A small audio captioner, trained from scratch.
Model: log mel input, encoder norm batchnorm, encoder depths [6, 6, 6], decoder width 320, decoder layers 6, decoder activation gelu.
Training: adamw at rate 0.00065, 16700 steps, batches of 128.
Data: trained on notes from a synthesiser with random patches, 78125 training examples, 27.4 epochs.
Rows from block 14 of the audio encoder of a small audio captioner, named by matrix and row number. Rows with one number belong to one channel. Each number is 500 + 50 x the weight over its row's rms, rounded and kept within 0 to 999. All counts start at 0. Numbers have three digits each.
After each channel's rows are labels from the 100 clips, of 14976, where the channel reaches its highest value: "strongest on" is what is common among them. Only what is clearly more common there than usual is listed. The data: notes from a synthesiser with random patches. In brackets: how many of the 100.
# conv1: bottleneck pointwise conv (encoder.blocks.16.conv1.weight, 128x224x1x1), inputs 0-111
# conv2: growth 3x3 conv (encoder.blocks.16.conv2.weight, 32x128x3x3, transposed, each kernel summed), outputs 0-31

conv1.52:467496472469624485434545447453566467471499555461470583548482395510482489515412500528537491516518515535556523477461504471510485564566489477517560406478463403535477485461468542476445464475488505471556465498471616497540459591581542436589467515461488558467470574446494536531513480561552488484484471382550512409480611431507418471556480441428
conv2.52:609550562467476561557547510512471515489503529634588585474494514515437562460472503495509435486506
strongest on: glide (72); bass register (65); resonance (48); oscillator: triangle (36)

conv1.38:474462501540538434494468483485491443516446486557547497498462464408460519502512459523486469487494528527465520525533498555490471527463463451533514440483538527497561510537483549457557472528515505519555555495533397525439431506486458503511573508470505515517514438515453509518466552480419474452507544465450598467517508420526585551519513525486
conv2.38:513512388479490531543506497500509482476503553422509521522478518446532484530490715503491498510519
strongest on: drive (85); noise (59)

conv1.77:480457381556475491512499527516441429532549468504463582573537542549483485594509547547512391498505499498429507482480520551530535512441548534431474503501498498443417524472462467539489509459566520521499518523571524472446461477472556439536469512498457505478571519477471513577545466551507576530462477547403481500457457524516524508507543491467
conv2.77:472525481434428499470489511495508505504539590535488558468414515559435468537361453417470472460549
strongest on: bass register (69); filter wobble (58)

conv1.113:487527461472567438374528557497543521478452517514534491457479466526465467515441482487554505415452537536387394526454478532512546545539546409536449479570477446555446528481445579467507439434508578478557505485554471383523442571536526465567530454434484519415535547471507541527483479486559485575467545493486477541557497447486475367611559488413
conv2.113:553514607520379546458545568493525554471526435566454495410454513494481478488470433514534458561519
strongest on: glide (98); square (25)

conv1.104:481474448466467461507484518457486448412490446463444600546486377548531544476418413488515495497455507498574468557503559381436461546487462486531460468425444514508446559419528449519523500475459393501467439520419522487520542513511535510465527538439510604454510565527462520537499534498632511516536494469548454421525475487472423534484512522479
conv2.104:534524512425542602484511444483496507526552472487558586440422510441478556416406461554482542461482
strongest on: filter motion: fixed filter (67); notch (64); drive (57)

conv1.103:550478471415566514423502465468476537500498527504363419548536557522522484441558551450458541487475547481462473454527579479458525595556472520495483496510415523463481466470565522434550493510492508479594523596445552423543463469476594377520468474495557478522445496479358657573439497524495462531578606539398501448560622541456444428428553447456
conv2.103:504548431534515532455533459491569405560487496455473517403556486474470494437452489519580372470485
strongest on: glide (100); bass register (62)

conv1.42:454484554462525497545536466507500491466529515561530496460468535488497508547517558498505502494518411437459473566444471435442506420480491407482490514445501541433516413446478488442533579475442494439430564451510529511488492473497581510507536439422443462493565523526501396384487500532536501506499534473416536513517475498514597498543493427492
conv2.42:405545427471465473518469539470428471507533551570439541583425553499484417475588521518431517507516
strongest on: pad (81); low-pass (41)

conv1.53:597433506465452512480500465470390492568496519467443559538505571496519587448560376538492445441508498449454516440532434578528474547546505499495526491536493583492469528528531456484427470414494489509467574453475446435514439488465377471473562481551511461439478468515456503534501501404440522478470571481464491447419559434547382468508552472498
conv2.53:490561473392572490536420494466472486467528415450562488377529515529529459464419529552502479537488
strongest on: drive (56); resonance (37); hard sync (30)

conv1.12:541499498421528502539556502498434451439556504533518529507502448482541529480551509537534537502442511501508385474432455436538492456387571390583504509558534461429436500522454557467446493384524510468438555503525504475490462499563523544458550456572456482535549525555578525475549492568491482513478463476548392494508520463447490369578479509438
conv2.12:518483521469640451510512401433485537531481452602458534407462494497466443481513488521493490424463
strongest on: high-pass (60); noise (55); filter motion: fixed filter (48)

conv1.59:514543466372496426541484527524479527466508530508398471489467522460405489485464403457470484499533479369462495518459480482454533491480399553496469520436444526454379461497505543456481558552529481529507516465443496476448571542418551408585521479490519560479540506483408503512452538477458460555560550558470509487509513576465465448478485472506
conv2.59:468415429536483476532429391492449504556502480533545536527485460409489513484515574494538431415573
strongest on: bass register (62); inharmonic FM (31)

conv1.17:506542546404480441411514457520521488424422502393479499506505450583447528386530496548475553474458575437517484501502494453446526549548475524491517499498484570584492466488519442533569449447445483529533464515478458430426519625487551496483453506492499573477574535558529536511368466477504503444541527430511507552524494439500470546460514498457
conv2.17:537537540569558548448467499484504493392551456526494537541630488430553454539529457469528536583502
strongest on: triangle (64)

conv1.36:508442552502521478492438475581532567481442478532480420420530584541481420565466533529422451517540432488470538434541484547474454490601478472454507481437484458531481497468521439552560520549451413472373500473497485595490483498477550463485520527357496465498492560424500443473486510433506463577473487529518551489604515458512430581412476469547
conv2.36:530565483584469441514493480502496381394452573521545454526444478520549524470462496481442469587551
strongest on: high-pass (49); square (36); oscillator: harmonic FM (30)

conv1.21:402496442474437399557451509513488478527503428547527523450487451450529524504611498505515499555537528537530415559538469553549499454449570539526548524546431426534496575521437532520532517495510462432447472498529459500553508531536472472423586403556485478491481472491533514510528493451421488576441488609511533481578442521394428513481507542509
conv2.21:424553543581529482495450470545557480540473606564487442510469496565478453490457492395485468561575
strongest on: filter closing (70); high-pass (54)

conv1.124:496565564394490530542529462456438465542449516417445518479483553485437486423515310504513541441464522480473488454475433515532544519494469472506573465478544516530450503554570409467418477446466506501533495504539474438542537461465449501457488484500550542481438486505524540485527435389426498460484506497508453499395544461573479472505536532512
conv2.124:527463521485649477507439544511417537458477464450547510472589531476594547450456517555492514448499
strongest on: drive (65); resonance (47); hard sync (32)

conv1.29:455497516565493534513487537486487484535514581449511559469404462515491585470468439538508482487445515445522486479471493505487544496469451529427476469447490487467536543550543507478475571477458549427504480501419537477510536545541526527556447448445537546475550418497468464444477466546513501425528558475450499486455482514560469481490527469428
conv2.29:463521492478460565477431549489455494490517479423504482528525407605377588490485497502463514526410
strongest on: low-pass (60); resonance (48); hard sync (36)

conv1.84:417508447462447487488492526466504473525477532508474536438465432390472554484527513489449461520482517506533404469489474538601392487426450579500514553407400516505459544476533432519563502507546403528474439491494474438555417545466430514471566481570470502533407464535528506516513564495515470576491507520467583409461567487506416492463507511501
conv2.84:465499460398616429563508406485522491560588560456450536551466481449499497541486556460497478517498
strongest on: filter closing (79); resonance (46); oscillator: inharmonic FM (26)

conv1.118:469513575521408426447449514563527484497442497470496542439497486491497506391540452477448457537463553519569490490493463399535438498512425508467489502420431392513446497521485544535456449519499472489457451530473454522462564511494547487504476504470474524461434485474546521486502509506481497494513511537532534433529505492413422542463440488438
conv2.118:459470543636556531467478502523491582464486512543536417526465466447466580582518447520494559498428
strongest on: tremolo (94); noise (47); hard sync (27)

conv1.45:588511495424440555524501446502400526534632420445581498503510566482421532465470384451500492427514556477441441475442496466561426525460472521551549515556517531479472509556447514427504545504500567469604532472522437465450542491443506517523479457542497434436514443507431541494511451443442539472360488447468431504479535515596525475415476468493
conv2.45:602520420464589484432491430413517450528482491575464536498532508516566546583543550493497549528457
strongest on: filter wobble (84); high-pass (81)

conv1.37:527502515466505422532501494519524494438581496479496448514473509544474474451428523479538548485491521479524453522436528455438518522489467458458535497505519476479507493478497419575458480469532541515531506455499573483489531481492560479506502539524501482450575561513477487474500552515468504436495523428513486472400510583494428470536507493498
conv2.37:375562504476528522564465477412504490536515548516477464510437480556519432408565570546501524536429
strongest on: text has "register" (53); text has "bass" (53); harmonic FM (37)

conv1.81:468512454447438476520502469468603426524622447484508436548464457490474564505501484374502476453493485413457493531476497527464453446479460522487514480404419520428402526538475480513455570561536414542453487461473435426413548491500505486539487533526526487466511470525441404464426469515491512454523531507468463451483486545502442452488498462442
conv2.81:433548451489515510496531440533504480560504488310454532572481417510467466490520496429503487521486
strongest on: inharmonic FM (31); harmonic FM (31)

conv1.95:492533527477467533525439524461364445485480501444483636455397443446495640549534437517479493491460551453504421421477511481430454566446516494454534520536547562456508503510483482494508439453472508523524523506509519457504502485462500482455543475452513526469506420549469463448457428523422548503515457482499474443440496505487547469522560517424
conv2.95:608529490366598569545529489476464511529491568462501527491437438528483486504565553492433518523526
strongest on: hard sync (95); low-pass (60)

conv1.11:506531582431488464500543504550509477575577569459429511509451487505460465517539477529484489536442585478531476472402483531550554500528487509393586473507563482516391486420489452484426532445539526484555522512503490446570571507470548410582443483533521511490553429514425484497511535546442552532492544539486524462435509564441516492502550451450
conv2.11:498462433541547536519560473488474475517447473472600486487500422563576486343502532545494449497464
strongest on: harmonic FM (51); inharmonic FM (45)

conv1.120:536493579514526569494548513466459496505490496449443492565507533594524442451466479536560524501472449563471519532597518532432594519571464491493453606424489596552554434508577395482466474483422487391459468527542570546587393454496524461526430507472550532515335466503494543494606537490507521495576507528487544456521545501516467532451478530564
conv2.120:560492524516395528391558487482501486494471439522480545462464556447487553542383414477463438490513
strongest on: drive (86); narrow pulse (39)

conv1.46:523463418458523501513439455477506465512581459556527449542466508478496510535454490399478537453512493470494465466464584548517473524399500505500472403533554550383488554501410519445570540473516489470534547451522503516428518470524539438436576447467467540506520497543497533565431436466477501501485516567500531512525423483497596511543494455419
conv2.46:491428428436425500532534441481529576518541514493476579455431575458462422492537608455503517529496
strongest on: pad (65); bass register (57)

conv1.23:517498540487476495493526503499439550489495509496519540528488476535544548466446479508465503488442539494499504504394482444532445502479533456427492429534539560461539504503535487358472552424433559416521551510559503467478570508536584594457523440454405468463496506507509485503523493472491466487453506495533520499523482441578571475544476505498
conv2.23:498434435512438517448487555475504548488486560486562555422484586487462537504563650500496528519555
strongest on: low-pass (53); filter wobble (50)

conv1.60:497546559433548382489509487435455488484485471407503546463503442511500481445441422511528626465494588491505472590459511453481510499509460492503510416489545534475513487508494474522588435555496518477601526555576400500427607522485526486529505507498497538619431400519477550487425477460499523489465485432527503488533437471528560514453447506503
conv2.60:562584533621525516459532467492473573481611487508480556508498456486493443539546513480506525382457
strongest on: glide (86); pluck (75)

conv1.88:441514553443573595560492524481502503496453578469444482452447486507523461482520510518537491525538465480515540476608478503521493459500497495502497428441499470473461490516431539498449523530459489430451546483437527527414478468496505495526515525498538494574412570542460485456473493440507424460554535425515555434489472490494460529405521448442
conv2.88:498424408459574508499588522538513445515523468477461460534508495436435600455426424558489520445521
strongest on: high-pass (42); resonance (39); oscillator: harmonic FM (26)

conv1.102:417492445466465567459484486503452511466573392483421538397515612460454545497480458452606505419477441450438455460503508495480479483489483531534394494566478405430487512469525542615400524499460539468454490522462459462433545432545580490496529501546415425504552518460572501439510498503485476481530548481485483562468508545504395428480473471546
conv2.102:496479564480565442550529466479539504584511546491526612481522544522531446488420586494470375486522
strongest on: resonance (97); filter closing (80); high-pass (53)

conv1.7:509562544475550451468524455448551522516465549505439389533526458473544441459486473451536508447456621556469503479469478455497509558488520421551433434574460470449448489491421520452520502512504557463625575505522476436541499446553471555522531480574495498515436486484502615533418517443460420529433532500560470471536593441500477422505450486425
conv2.7:495541506518523471494504472507470588537551487609474460314499517503480477500504510458527454430441
strongest on: glide (100); bass register (63)

conv1.43:409534508561521546441486514491511474462446528477543545528551418459600513490454480497487543531479534521493482492509449437507508493516455462528490511520493463493462486474520501452466469465473495435456522539428540497534473521538445578526579485512507533472495509484565501523574450478530528520569502411508546540518512472434471411521437524520
conv2.43:543403549396487512458435545493435491477532463511502529497540557414430575575498497549487509586482
strongest on: triangle (42)

conv1.85:495566503465633429526556494489532511463455462490431523431578526485454595539534453407471483476525529478476538478507574549499453495539395483503482427459453552507540475461542421504506464513552468525541548519553507548496503476522503435519526526478476516549350532551499520441377448515512538470530585574525468442524492465539518408459505506440
conv2.85:553458545449437456508438525482481630577460504554477587479491471486552522430474500505501393483545
strongest on: inharmonic FM (40); ring modulation (39)

conv1.30:448503483573511477439502488467489509452416418550554501450532525538482464420394423430544469484503533517521477584507461411507515514488417430618420505534488393531520577489519598443490503548554475489437476518438507496545509518590519570543537480492485536521494478459510498531467526481514468473501496468509528442511443462492420518463495429524
conv2.30:569490658539409484479524433489481481519474451571581526459472545521512538558455485476513453550521
strongest on: swell (77); bass register (49); filter: notch (43)

conv1.69:485504388553556578556503540539521489481393401575506545434520545371511476547486509515374450519597486504518491476514538493533460443524484504558451494523538526547527531492510539555526542512524491472471477470486476537439499515456540512492546427443457556551501550520519413428504413395532549555483524454431483470535475472517504461465486484506
conv2.69:510508512455498458514551501472496517470537617549563477630491554579555508445510464526484471618496
strongest on: high-pass (70); filter wobble (57); resonance (56)

conv1.54:440531461433465361548441542391480448459437501487563570450531400465527491502573473497448515486558547506504434445510564490487464487512538543548542580470468479523462519588385583491544485515572456562506457505472420499519473518460412424476492462516493520419504534526472534567533493415405518481490474563528493477517538476471440555497524564487
conv2.54:482531570566475579488520486516433401482545495520498421470445535410455537516391551449498548462528
strongest on: hard sync (52)

conv1.123:465512520458568511437514551477433507493456466492510417497558504442546509485516436531489555432482458439397500456529525536484541479508487456530487439546499468490468486532493581488477537434508535442504554509562504415418495562499553515537487439548499454531446496496509494479533444486469525530506570466474460520470495429520532373526468445400
conv2.123:484445532549531569410539638537486543527483437584475523511512553477472585424480496523448499517472
strongest on: notch (46); noise (45); resonance (34)

conv1.20:495556576531454466441516463571442546490408447475446492536490592545586449493527463518411439524432526512533504428566496469518442551611519494445427473445471532484473522476546465453513508483447462420497546520439488473530401446475496503539498463518483539531452377463538483536508488433497442502509506574470494469543463460548461477407473415522
conv2.20:492446424561538397478489461518507547396446509509521506525540426470498441501625414518527492483510
strongest on: drive (77); detuned saws (33); oscillator: hard sync (27)

conv1.19:420539496540484438557471518472517494541457440493525507429494477506528501564515484486487399552565539525488521446518533537571470484517515471518495532512458476547514602580515517506462542500524507490473452504499467486492458538447449570534517467529523491492490521475493494539478484493516480494502458519498480456442493508489468497400536534484
conv2.19:574428474522485484505609490533413506490506438479500404458542527439489557585550469537512414471540
strongest on: text has "pass" (91); filter opening (84); pad (53)

conv1.112:499554556547522429558567535496509467533517520486533484491465423525436588504469490514507533548448581468502479517444537517489478482462404441426467471485529469425525441486505460481367544468411517509576470569530569479565462506545464512510458535468472565523455458525452464412517468559549533418432510531405508449428491470533498463542497379329
conv2.112:415537464464416482495537542491490461447474454442493424438425458546408542509615491514506482531441
strongest on: bass register (77); harmonic FM (45)

conv1.101:475510485483504439474509514569534483498509549487546537489483498525524518521532528506444519600408525528551426422519493470469539500552524487427487540410512543573546396426545448535512509473415539505558433471559587496609488520551536525534428532405568504511497516462477505524567458537549511561502537552469501503552498533454475495459575468506
conv2.101:439443465464552543474471587501441406445493476454515493460513465579409569579535514548531544533452
strongest on: low-pass (72); resonance (61); filter motion: filter wobble (46)

conv1.98:413502416529537478459538524513489468424527408524477524486478534502448492509487506446477474468564523489469492535518531477488526466529435504525479501496424507551516510471561489587562453515499469512545462542534470510463549580459532480539543470430506523505402546466475543486429412531511508532515491514518515433559459534460509543395460506481
conv2.98:566504405529483499574492490593545390484556473498413448491477464451475546491486494578437495530568
strongest on: filter opening (49); harmonic FM (35)

conv1.114:484494547405514609482586457576420510458440479560483463361531541484517516448549515485474500468516394362441492448495503428503557428493558527595525494387474537531565433515492519521464517467498487439430463552445507493463444455513581499522529459473558423550534557540464465412496415453464437417574496435480464473544511476500498544453503472517
conv2.114:502525496449610502491487494502513442483478551528525588632591551480537464530439439534437460498456
strongest on: filter wobble (87); resonance (83)

conv1.115:500504529515402509482518489527523524520466567509487449505441544502511542469514444499475442465471429548515464404500464501471524470497538446478530579398428515521585470473497597517472507483442400504364454444554424458526414471446537501458499506439503491384508494521484465448481487460559445430486459530537435514511519462535441524479513514453
conv2.115:581445600437567511491552454469549409426490549426499542434463462502553526514487435471495513559518
strongest on: harmonic FM (51); filter wobble (41)

conv1.79:466541510541435511460507525482494526440446434528492503335513512467559432522456501488506472552526488545519558553506493508499468457482539488599472557536498393552491564488486537476459499538504505425431507487529509551465539517490542514403475428491464507510430570414550482448589441498515463537410450510575426498537471503542376500443464500552
conv2.79:581544591628557453421493474509503457513435572581568506447530518529547542472506521510500472523512
strongest on: high-pass (51); narrow pulse (40)

conv1.3:553597468502550456474508547436426488573423491523458517458435484473431518498452549472506522506405635565482459496467488565543504529477448405440436487503527471461428542441488484525581483530498520481661510562560470452521464459465443457581500518448519565549493486486404600607472492499481473461467556576505447491438629448477501486472564482432
conv2.3:495540461545495464485500501505493474467515443501494429301512456463548580505515419487505467457465
strongest on: glide (100); bass register (57)

conv1.2:477537548513509496498516507496516509418563466445556464417578551500483497491499513528534479508542466484517508488452519480514484520484478471484570530452506488515548467596494496525498450525514538539475490497551504523511568510476533512542474555475501538427492563478541520487498489522516516527500498530582429514503552595493433511463420547493
conv2.2:462523445520511494622485492535514453501471490433523517466543426493484505506474686510497490572492
strongest on: pluck (79); harmonic FM (28)

conv1.40:567425559542586556485504472472470635518524528515489511580595543560549445555516533541521507473485508510435529426526471593547492578541592465486474515519494462512582580530452520538492485425521528501568518484404526588501468495519505497457471443473486494405489499495509621593563472455440449526452554590558435562628605435561472472497487468602
conv2.40:538522493571509416520543503524484474422479542437530492342504527546518447442503485460502475550403
strongest on: glide (100); triangle (28); square (25)

conv1.111:468500517483548501471551530475497430484552545464434485557460429539491492527465506512533530466453514515478444472496530514385477498544482505422519456492540513486531466491496452484451515464462504472544525497550535421536455431536536461607427510480525545448459539512477482491447480599528538464516530473443472471450466539426531477590496496440
conv2.111:498482433506486584442634539475501551531487486499539435470470427611540558438520458552500466494486
strongest on: text has "register" (54); text has "bass" (54); harmonic FM (51)

conv1.34:356472464460527434491478458513602471540454517529551540568520391535458472555473574527468499548483481525519479517479504529514459505461464483522548444431452478566544467437463497534516502450499446498433468477491566467623514628518436519568547464489543463529453558506464482536516541484499550488515504440526609442528503430515483493519545503479
conv2.34:617504410469540539537466534557416399468577532515463547498479530449471471542501562517476514433538
strongest on: filter opening (78); low-pass (71)

conv1.94:454501466425467423554493501511588486467518444543478417541486411538525433550515524458467454489499436414470484452488588503536503508452477517503543492460525552444464534503495527515369632565520402540429394425507502498545523473515480493515575525522498578561436512510488382527474565483522512529558499537491553394536438491417470429489511489477
conv2.94:515508414552483543510538424516512586503511512491454537579366493459440428505438539465528530426511
strongest on: drive (70); narrow pulse (45)

conv1.63:475536423513440509484575452492543509454500406534492458477482544398517507552480529427570499479522508531505438563403516444501434506469508451536424496459496372519522477444534539449447506526487525531491488548484574611541498450556514581542487483426446494470417484424534506525517403547533472473467534493487510490495504457455491532495379444541
conv2.63:454579623506407516519464518519524559492449511552486556424504519498381477548478505460508556558477
strongest on: swell (87); vibrato (47); narrow pulse (30)

conv1.105:395539451520527520597474555513537490489447488509534530393507458492475425461470500482512555524526442420465476531466505497536457439485482494521536583507515329553494557494557544572404453552523536538477516519513501496514500509512489460604513518503549465589456525454490481499527513431567509513492485481444485434413555524518453461501498504508
conv2.105:538431560526480512493580491448441466543490426523522548525484582419499513497332509520508492464502
strongest on: filter opening (59); tremolo (58); filter: high-pass (45); resonance (43)

conv1.41:494552517545532448504501417467452535520482514488415550448457492525362509478489507498450459538546586496501511479522484545509452496557462510439440508445464506541462538478570327457506571563506448483540507551473482482473436515433453477580502459503538592568381455514488515528465533474520546496530615508480434343431512528515400518420593439497
conv2.41:492547461541488509502454421510480561440483398418517489528522375472541448502587412518502447497490
strongest on: noise (62); resonance (55); low-pass (54)

conv1.127:511522550477493516601525518457519513560504554535501437506538417524430575537527416471520500479493540495429505494446492469512505515363486485533470469484523495429492516492458523447458501514556558498467522485519441459514499482499445511490505549587467559441450509556461445486434537382556478402512452499576565493434521389528478521517491519374
conv2.127:517351494477448536515494457442484571481495449482541498392394450457491507479447486565506500459525
strongest on: hard sync (72); drive (53)

conv1.73:520557562358401518519446514557392410498459494511490506372495556434623540536617453547422447448535390423517439454452473467549457458444552533523534494491490557477497496537444545460448542459474500446435583436510504498509481529458612520495579424527456450510494431546495527403512524507500490505466443483499538519455524446513545527441448507426
conv2.73:498453498363597588457509510472506558576572573541481539589518480508456497533514486485463530472512
strongest on: resonance (65); filter motion: filter wobble (50); hard sync (47)

conv1.121:390435473596470414461487511441470491526494484495579576429390513498466521522505505456466455537470581503512498568525465566551423546481437471385462612462430419474503535561524413405504518524493450497417387536500431577539511533506515545561495501432505492456430451447520517527492505544477540546448508594532455529422445561471472569456480510564
conv2.121:514569477554431540526481480500519463473481522405504471475428381443577487540557581454428529543498
strongest on: text has "register" (66); text has "bass" (66); hard sync (49)

conv1.32:506605562471504487502518443528449562547507471498545513478503519472475491459518481496504551546479549476481558463492488571598481533517554522451558503488473501514512504552559564496481514512485583501551498532487430507506537507483550514530395505472522547473437491526505569434552460461498509504483513564495434483454540520506451515464561467492
conv2.32:530509584507565538420420570477483483521531417550550486432515523511515528502542431409493406461454
strongest on: noise (60); drive (51); band-pass (46)

conv1.108:450555530526484444543574506547495518441496498464500484477527540539454474447451386503596494430485530475515571527409564466498463531441434491553467546446485429421564460549600450443386451575425516539503463530427483523525497450527518488485468564497423534536417523464472489459538553504441479434415493461463526520424491473580482527468434440584
conv2.108:537462587493463453515505454451446479508467450616522528424440557430545538466483510540467411421510
strongest on: text has "pass" (100); resonance (98); noise (66); pluck (63)

conv1.4:515503459563522427465464452513503529422539449479549518535530452475494441520433522497518562480556536575472548563511564434512493504488478511556526507508517482498471549549480477514522493492545445539530468538465487550505551524489518472491507478401514537455581503419569523513525390538447569566423475449504492540555422522541473460499451563538
conv2.4:558519428492508485457568495470528515394530534397463537579471441560525477520443514574470450559435
strongest on: filter closing (70); filter: high-pass (44); resonance (38)

conv1.57:425582457539536554554542488443481450542554611456478465487563501450611476415440447528543511525488525476512581471498511489523464556415452484545584450469481481404517475518560570470448432566475503490531567623465486579503532496567532506478545458492499476539436516538478556459549463514494423442526545405510545457428558428560464422512481387478
conv2.57:475567500381444475537439458527523371560512459571533557437484504478427481469465484520512474451466
strongest on: text has "pass" (92); resonance (89); glide (64); filter motion: filter closing (41)

conv1.100:499462536423472477472426553562446518445395566499442492470489588558432503563508522573431473454551405420432474482545482515459497451600464456477442543494506548523529508461555481541472489501499447486467521439498428516507444490449577497568482535496514540536557500460440465463500572504416472566543524482415517477481571484497469484475477438481
conv2.100:487469556624415604493479492464505442514475473527516422591503522533530436540421501482510446532538
strongest on: filter motion: filter wobble (43); resonance (42); detuned saws (34)

conv1.116:443496525567471524577450504502474495505480636510514516524518502559556516446522568523496537576432497516492593500521489537465484534451494388496515570489424519432550467507514553380392433527538513487499626557517471524497491451502526483477479487512466407558460444523516521426522551556457524504474539525473524489488525512532449571424494517516
conv2.116:574595515466376413486510524508561417536466479540521454452461484479486521552442503529513412492551
strongest on: vibrato (64); detuned saws (57); filter: high-pass (45)

conv1.125:503519488561446552522536512492494383504570491446494435424527487473513566618513515513501462453481506511467472461458508512555493388439556512565503441555576482490512558517460529453459626494538440498448589467498473461388506500559434544379512468513471454496431512509525395449539490526549439479417428509517422457497477458574465444455468491426
conv2.125:586478578551446514388555461541496411529455463495477537533494550540443556526539494542552583525460
strongest on: narrow pulse (56); text has "register" (54); text has "bass" (54)

conv1.87:489484562439454448420534472494452503468473519481395415483452453563509480468498367525443584495453499390491584487481483447479553482529501479472489484353497447506484526515492559474439481520463454448472441512525488500463507470441597446513407549408522507447483409471458476451508483514461463473500468502518474479550434487473487504479413391513
conv2.87:503451418669435578495547443504530437529464524526513543512525458491496420499492480464510533499564
strongest on: triangle (51); filter wobble (45)

conv1.99:436514485502429467495462497488518483496448471439470587512465446492452532490459480453491489538467540542509524480494469537492515549441474493513435490458463463454504533463544430431470499565510486492494456560506436503407512484484439540550486470519469500524483442491537577535396543502447566527467494495507500474480502528480482497452459507504
conv2.99:605490467516515438517587506529456556523544536467488474560457454522509475543448521516474342448542
strongest on: hard sync (37); noise (29)

conv1.110:491501456523463422453507488480515499465566416457528514480489374537488559478462534416483520523411547514527450583452516431527495543452476460487496493487509547513452517520529487487522612503450479520523402526526457474433562525524467542512493485445437538544508422468522488543429420519535548525501495575514515493507468477470520537469449475474
conv2.110:545479440507409484528464485492478551463518480448456550493390457432422438552603531453508527526435
strongest on: bass register (77); vibrato (49); narrow pulse (32)